Weights of a small contrastive audio-text model.
Model: 6.53M parameters, mfcc input, encoder arch wavenet, encoder norm batchnorm, encoder depths [9], encoder widths [128], text encoder width 256, text encoder layers 6, text encoder norm layernorm, text encoder activation gelu.
Training: 15200 steps, batches of 256.
Data: trained on melodies that start on their tonic, played by one synthesised instrument, 26041 training examples, 149.4 epochs.
Rows from block 5 of the audio encoder, named by matrix and row number. Rows with one number belong to one channel. Each number is 50 + 12 x the weight over its row's rms, rounded and kept within 0 to 99. All counts start at 0.
# filt: filter width-5 conv (encoder.blocks.5.filt.weight, 128x128x5), inputs 60-71, a 5 kernel for each
# gate: gate width-5 conv (encoder.blocks.5.gate.weight, 128x128x5), inputs 60-71, a 5 kernel for each
filt.76:39 46 50 53 57 41 49 62 60 58 43 48 42 35 29 54 39 43 37 39 36 49 63 64 51 31 31 45 38 33 57 51 50 58 62 70 55 42 47 56 43 41 49 46 40 39 40 52 61 43 48 58 51 44 35 34 44 44 42 37
gate.76:49 44 47 51 43 49 54 51 56 66 65 59 63 65 69 31 29 43 39 47 62 63 63 66 43 67 50 46 47 56 42 43 51 43 39 64 51 46 45 50 49 40 45 36 49 49 54 54 46 26 55 50 52 59 57 55 45 40 24 40
filt.77:65 60 53 45 34 45 44 39 50 59 52 43 46 44 43 48 40 44 42 46 40 42 40 39 38 43 42 35 43 56 42 31 44 49 42 45 45 40 40 32 53 48 60 58 53 58 58 37 47 63 38 29 36 44 55 49 49 38 46 58
gate.77:28 43 51 52 57 49 48 53 57 37 43 50 40 42 35 52 58 60 60 40 45 67 54 50 41 46 48 45 49 48 49 46 45 36 45 37 32 40 52 61 60 62 46 50 66 60 70 74 72 70 62 64 56 55 58 28 39 42 42 38
filt.78:36 49 59 58 67 67 47 51 61 74 54 50 49 37 35 46 59 63 58 65 43 34 34 46 50 37 39 46 47 35 32 39 52 53 59 60 59 54 57 62 31 33 33 32 31 58 61 39 20 27 44 55 43 36 43 55 42 38 35 44
gate.78:36 45 47 49 48 33 36 52 46 48 26 30 29 37 46 48 38 40 43 53 60 67 61 50 47 59 63 70 70 68 47 51 55 61 55 51 43 42 47 65 48 27 40 27 40 53 62 55 46 27 45 38 58 60 70 49 48 42 47 35
filt.79:23 27 28 48 52 47 67 56 59 63 61 62 66 75 56 46 51 52 53 50 39 48 49 67 53 53 58 58 57 50 43 42 46 47 44 46 40 39 41 41 27 25 43 51 63 46 51 54 58 57 62 63 72 78 78 52 51 47 55 59
gate.79:57 65 51 58 61 62 53 34 34 28 29 34 43 49 61 58 71 73 78 57 52 40 58 56 35 43 33 34 37 51 52 49 37 48 49 55 45 30 37 38 49 50 61 72 53 46 50 60 52 52 41 42 41 43 21 43 46 48 56 54
filt.80:48 30 42 62 65 52 43 54 57 67 40 46 30 37 30 37 41 56 73 90 72 66 70 54 63 66 61 35 38 41 52 51 49 49 42 65 50 51 30 50 47 52 41 50 41 62 56 42 52 52 47 37 39 39 42 74 58 47 55 47
gate.80:67 75 78 64 56 58 41 51 54 50 33 42 41 55 58 38 47 55 52 48 56 63 64 63 56 45 50 44 48 47 62 49 54 49 48 57 57 67 74 78 57 67 63 61 37 23 33 38 40 44 43 48 45 54 57 47 60 53 65 73
filt.81:62 68 56 47 38 27 43 57 64 56 60 63 50 43 52 42 45 43 49 37 61 51 59 50 61 48 53 56 50 66 69 77 54 35 42 45 43 49 48 45 43 57 45 42 38 41 36 45 51 37 66 46 42 53 60 50 54 46 64 69
gate.81:33 46 51 63 58 53 50 58 65 57 30 33 35 25 21 30 41 52 63 60 53 49 41 42 34 50 50 66 63 54 52 49 56 58 54 51 54 50 47 39 34 41 45 38 31 23 37 36 45 53 30 37 34 32 39 22 33 44 55 48
filt.82:37 46 45 65 77 41 40 32 53 48 43 44 51 60 66 45 57 61 65 64 52 58 52 54 55 39 48 59 60 59 47 61 53 49 51 44 61 58 54 72 28 30 30 41 49 47 40 41 24 33 52 61 55 46 50 65 50 35 38 30
gate.82:48 50 50 51 44 21 41 47 70 71 52 44 41 47 49 51 53 51 46 37 26 49 53 60 48 53 70 58 62 52 47 39 47 52 44 51 65 54 51 32 47 49 47 38 34 32 40 58 62 46 45 31 42 47 51 39 47 41 52 52
filt.83:44 47 54 58 71 54 58 64 48 41 37 48 53 48 44 62 47 46 46 33 48 51 49 37 46 48 58 73 64 66 52 64 64 64 59 68 60 60 43 42 24 27 36 47 28 52 52 50 45 38 41 46 48 53 47 56 51 51 46 34
gate.83:48 37 46 52 61 47 44 38 55 56 49 52 42 45 32 58 41 53 46 51 35 42 42 47 58 46 53 44 43 34 61 64 69 63 69 64 72 54 50 58 48 62 82 67 65 69 63 66 55 44 38 41 49 33 23 62 58 50 56 58
filt.84:40 45 47 43 46 70 63 72 62 41 43 47 50 58 37 43 41 38 38 44 50 53 53 57 67 49 46 59 52 48 28 38 36 36 35 44 45 51 53 72 55 56 42 27 27 45 39 30 35 48 57 57 51 45 43 54 51 46 46 52
gate.84:42 50 40 34 39 56 44 32 28 20 50 45 54 62 58 34 40 47 52 40 50 63 61 58 58 39 47 53 52 53 51 47 38 33 35 66 66 56 46 58 76 66 43 31 38 37 53 60 66 60 31 33 44 58 55 42 55 63 63 63
filt.85:55 47 45 41 34 23 36 30 28 31 46 51 47 42 49 58 52 46 50 52 33 30 40 30 36 43 48 51 56 55 33 49 64 44 48 55 51 56 67 68 49 40 42 50 37 40 52 65 73 67 55 40 39 38 48 45 43 35 39 42
gate.85:56 41 38 41 30 75 76 90 87 70 29 39 49 56 53 72 57 46 52 42 52 46 51 54 49 49 42 47 35 31 40 44 44 27 25 55 46 43 29 32 47 44 34 40 39 60 51 39 35 27 39 47 53 63 60 41 44 63 61 63
filt.86:59 62 49 38 34 61 58 41 41 48 38 54 48 48 40 44 58 56 56 42 52 53 52 42 46 77 60 39 17 37 62 60 63 43 51 50 41 49 43 59 75 69 79 65 38 56 67 48 34 45 51 50 59 50 25 48 51 45 46 58
gate.86:40 39 53 50 58 61 43 57 52 37 64 54 52 44 43 55 39 41 50 37 45 45 47 57 53 31 32 35 46 50 73 51 49 41 33 43 56 64 57 53 48 41 40 43 41 54 50 44 44 72 27 33 35 40 44 67 66 73 65 57
filt.87:58 60 57 38 37 36 44 55 61 59 53 58 65 70 84 55 54 49 40 49 35 51 57 49 46 62 65 59 67 60 70 59 54 54 43 46 48 48 44 36 52 49 37 35 47 52 52 50 50 44 36 48 41 50 44 33 52 46 55 43
gate.87:45 40 33 28 41 32 45 56 63 75 64 52 34 34 35 58 53 48 57 51 35 36 37 35 36 61 55 52 45 33 26 44 47 49 61 52 55 53 46 37 41 36 37 29 52 57 45 55 63 63 50 59 53 48 43 68 67 63 59 61
filt.88:20 46 63 53 37 37 46 46 42 44 73 55 41 35 49 58 52 43 47 55 60 48 50 53 55 42 50 45 46 39 22 41 57 71 58 54 53 58 51 57 59 47 37 44 45 80 66 72 62 65 45 52 49 35 41 57 58 42 43 48
gate.88:41 35 35 40 36 50 53 58 49 53 56 60 53 45 40 55 44 28 34 45 54 45 50 64 68 66 55 63 57 42 52 51 52 57 64 63 64 56 54 54 63 67 58 63 50 42 46 64 56 39 32 49 39 44 28 63 70 58 69 68
filt.89:68 69 64 62 40 47 57 55 51 67 76 76 75 51 54 36 44 40 46 61 46 41 42 29 31 41 30 44 41 50 45 30 30 32 26 48 36 28 29 46 51 49 41 51 48 40 46 36 37 37 43 42 52 48 36 29 30 30 36 48
gate.89:61 53 50 43 43 45 48 46 55 44 47 54 38 39 55 44 44 40 41 30 29 41 49 63 47 37 43 50 50 50 63 65 53 52 54 47 67 64 66 71 49 57 46 49 51 61 70 65 73 62 46 54 38 27 31 48 54 48 59 55
filt.90:38 52 47 46 50 46 47 34 25 28 62 42 44 42 37 59 47 59 38 28 37 45 41 47 62 57 61 52 57 50 52 64 51 49 53 37 54 64 54 41 76 56 55 52 41 42 52 61 57 49 66 52 45 41 40 33 46 55 55 51
gate.90:42 44 45 60 54 53 41 44 42 43 44 45 47 38 43 62 51 50 54 63 33 54 51 62 66 52 55 44 41 50 48 52 67 64 61 42 53 57 46 35 45 53 62 64 69 50 58 39 40 24 31 42 45 35 34 53 60 53 46 56
filt.91:49 54 41 50 46 44 37 50 50 64 46 58 46 60 63 44 47 56 46 38 52 60 43 46 59 58 46 41 49 51 57 41 37 34 37 50 55 52 50 39 57 57 43 39 48 29 23 48 36 40 34 43 41 49 50 61 60 68 75 73
gate.91:16 19 29 62 49 49 48 45 65 53 50 55 45 37 23 65 47 37 53 71 60 43 32 48 62 69 58 52 43 38 34 55 60 55 45 53 43 55 55 51 49 41 46 64 71 55 65 60 50 50 41 33 38 25 39 74 62 75 69 63
filt.92:38 50 53 74 71 37 34 14 38 54 56 50 49 64 71 57 59 60 45 37 53 58 54 68 67 28 45 55 65 52 39 48 32 37 51 40 34 45 54 47 61 72 73 48 43 49 74 74 69 73 59 74 65 55 48 45 50 43 45 49
gate.92:39 46 48 53 67 70 77 66 68 41 39 40 50 51 40 51 59 37 44 44 40 39 37 42 49 69 72 73 64 63 43 57 63 54 65 54 64 66 59 68 41 49 42 39 36 50 50 53 52 48 40 35 50 43 42 41 48 53 48 41
filt.93:62 59 51 40 45 58 63 77 75 53 30 33 43 66 82 36 52 53 51 44 60 71 65 82 67 38 41 51 63 67 60 43 53 52 67 41 34 48 48 44 51 29 28 24 34 46 35 49 57 70 36 44 48 41 42 59 51 44 53 38
gate.93:31 24 13 14 38 43 65 60 63 62 37 48 59 62 58 62 59 53 67 71 37 51 69 71 89 45 48 57 44 36 64 65 49 34 36 59 47 39 50 56 68 59 38 48 56 44 40 47 40 51 40 42 54 52 54 47 56 60 62 64
filt.94:52 39 42 45 51 40 30 24 39 34 45 45 50 62 70 52 63 61 52 48 58 63 70 80 65 42 44 49 58 49 37 38 34 42 25 20 34 47 50 57 51 50 55 65 67 61 53 40 57 50 71 62 65 70 63 56 59 56 62 70
gate.94:52 56 62 64 61 35 47 46 48 64 42 49 51 43 40 57 50 58 48 44 44 52 56 61 64 44 47 50 62 61 68 61 71 62 53 37 41 46 38 25 47 55 74 73 61 52 56 49 50 61 40 59 60 59 53 48 56 57 57 51
filt.95:50 59 69 80 67 62 54 46 46 53 56 56 56 66 56 30 50 65 57 33 53 48 58 57 37 64 50 51 41 52 32 38 31 31 21 44 32 45 40 49 40 38 60 60 53 41 33 38 38 26 62 52 54 52 63 47 58 56 55 38
gate.95:70 56 45 35 40 60 56 62 78 78 70 55 55 45 51 46 58 52 39 31 60 62 58 56 53 28 41 54 65 65 52 45 37 44 56 29 20 29 35 35 50 43 43 28 33 42 61 53 56 53 57 54 38 42 41 56 67 61 49 48
filt.96:45 29 51 52 53 78 78 63 57 41 36 43 50 53 53 46 37 39 50 45 69 59 59 59 65 55 46 42 40 33 52 37 39 45 50 66 59 48 45 38 44 38 45 55 65 37 27 31 59 64 41 36 41 48 46 50 51 69 70 71
gate.96:47 44 57 49 43 58 60 50 34 36 43 41 47 51 64 54 52 65 69 43 52 37 46 53 44 46 40 27 34 37 56 40 49 56 70 51 50 51 51 38 60 61 60 47 34 48 47 49 51 60 51 50 45 30 41 61 71 67 69 65
filt.97:40 48 56 50 59 78 60 59 47 53 53 54 61 60 45 48 31 28 26 38 69 72 59 64 67 55 57 50 52 35 47 52 57 42 44 45 43 44 43 44 56 57 59 42 29 38 53 35 27 29 73 54 53 51 61 56 53 31 48 34
gate.97:45 43 45 47 52 30 37 43 38 35 44 51 48 44 33 55 62 64 56 45 70 82 72 65 52 53 59 59 83 78 50 44 44 40 54 69 51 54 67 51 51 68 48 54 58 56 69 53 52 34 52 50 36 39 56 56 51 43 34 36
filt.98:60 43 47 49 59 52 57 51 47 24 44 44 53 48 46 51 58 62 68 71 56 51 58 50 44 44 43 43 45 41 57 40 57 56 52 60 59 52 57 55 63 66 57 67 70 38 51 54 54 52 49 47 48 52 46 64 64 56 56 46
gate.98:48 57 46 51 57 29 29 35 33 45 74 83 71 63 49 47 44 44 46 60 57 68 60 51 52 60 53 57 41 39 41 51 56 59 59 34 40 42 51 45 53 68 66 64 61 53 49 48 40 39 40 43 46 32 19 50 65 66 56 65
filt.99:58 49 50 56 39 64 60 59 52 60 58 56 44 29 33 69 79 79 65 66 64 62 43 40 41 40 43 41 45 59 47 41 38 44 27 38 39 36 45 50 86 77 55 50 41 46 56 60 45 48 55 59 48 43 45 52 39 52 53 48
gate.99:47 50 46 44 44 51 50 45 38 40 44 32 33 51 40 65 61 63 56 56 48 45 42 45 54 67 76 63 58 44 38 42 40 48 47 55 64 61 60 50 71 58 61 66 69 38 47 43 54 57 48 47 44 51 53 62 61 66 64 63
filt.100:47 60 56 61 53 54 42 35 53 56 50 58 47 47 39 63 58 44 54 55 31 36 49 62 54 60 47 36 45 44 38 40 35 49 60 31 49 44 55 47 52 62 71 77 63 72 71 60 58 48 43 52 65 41 24 34 35 48 43 40
gate.100:42 41 48 54 45 70 56 49 22 13 39 40 23 20 32 51 57 62 61 47 44 32 36 66 64 40 38 45 38 45 61 55 57 55 49 35 45 49 57 45 52 55 49 48 35 67 69 68 69 61 36 38 27 29 38 61 56 52 64 46
filt.101:52 48 57 44 55 40 55 59 56 54 37 47 36 59 49 60 40 44 27 35 45 49 37 42 45 41 46 50 53 39 42 52 67 62 52 37 37 33 32 50 70 52 34 19 38 58 31 50 62 60 68 62 54 59 62 37 28 41 47 53
gate.101:44 53 48 37 34 43 41 28 26 35 52 39 43 46 64 45 42 48 52 55 44 58 61 60 42 47 52 56 56 52 57 49 43 41 35 51 47 41 39 27 46 43 44 55 48 46 46 44 51 49 62 59 42 47 39 35 57 49 59 59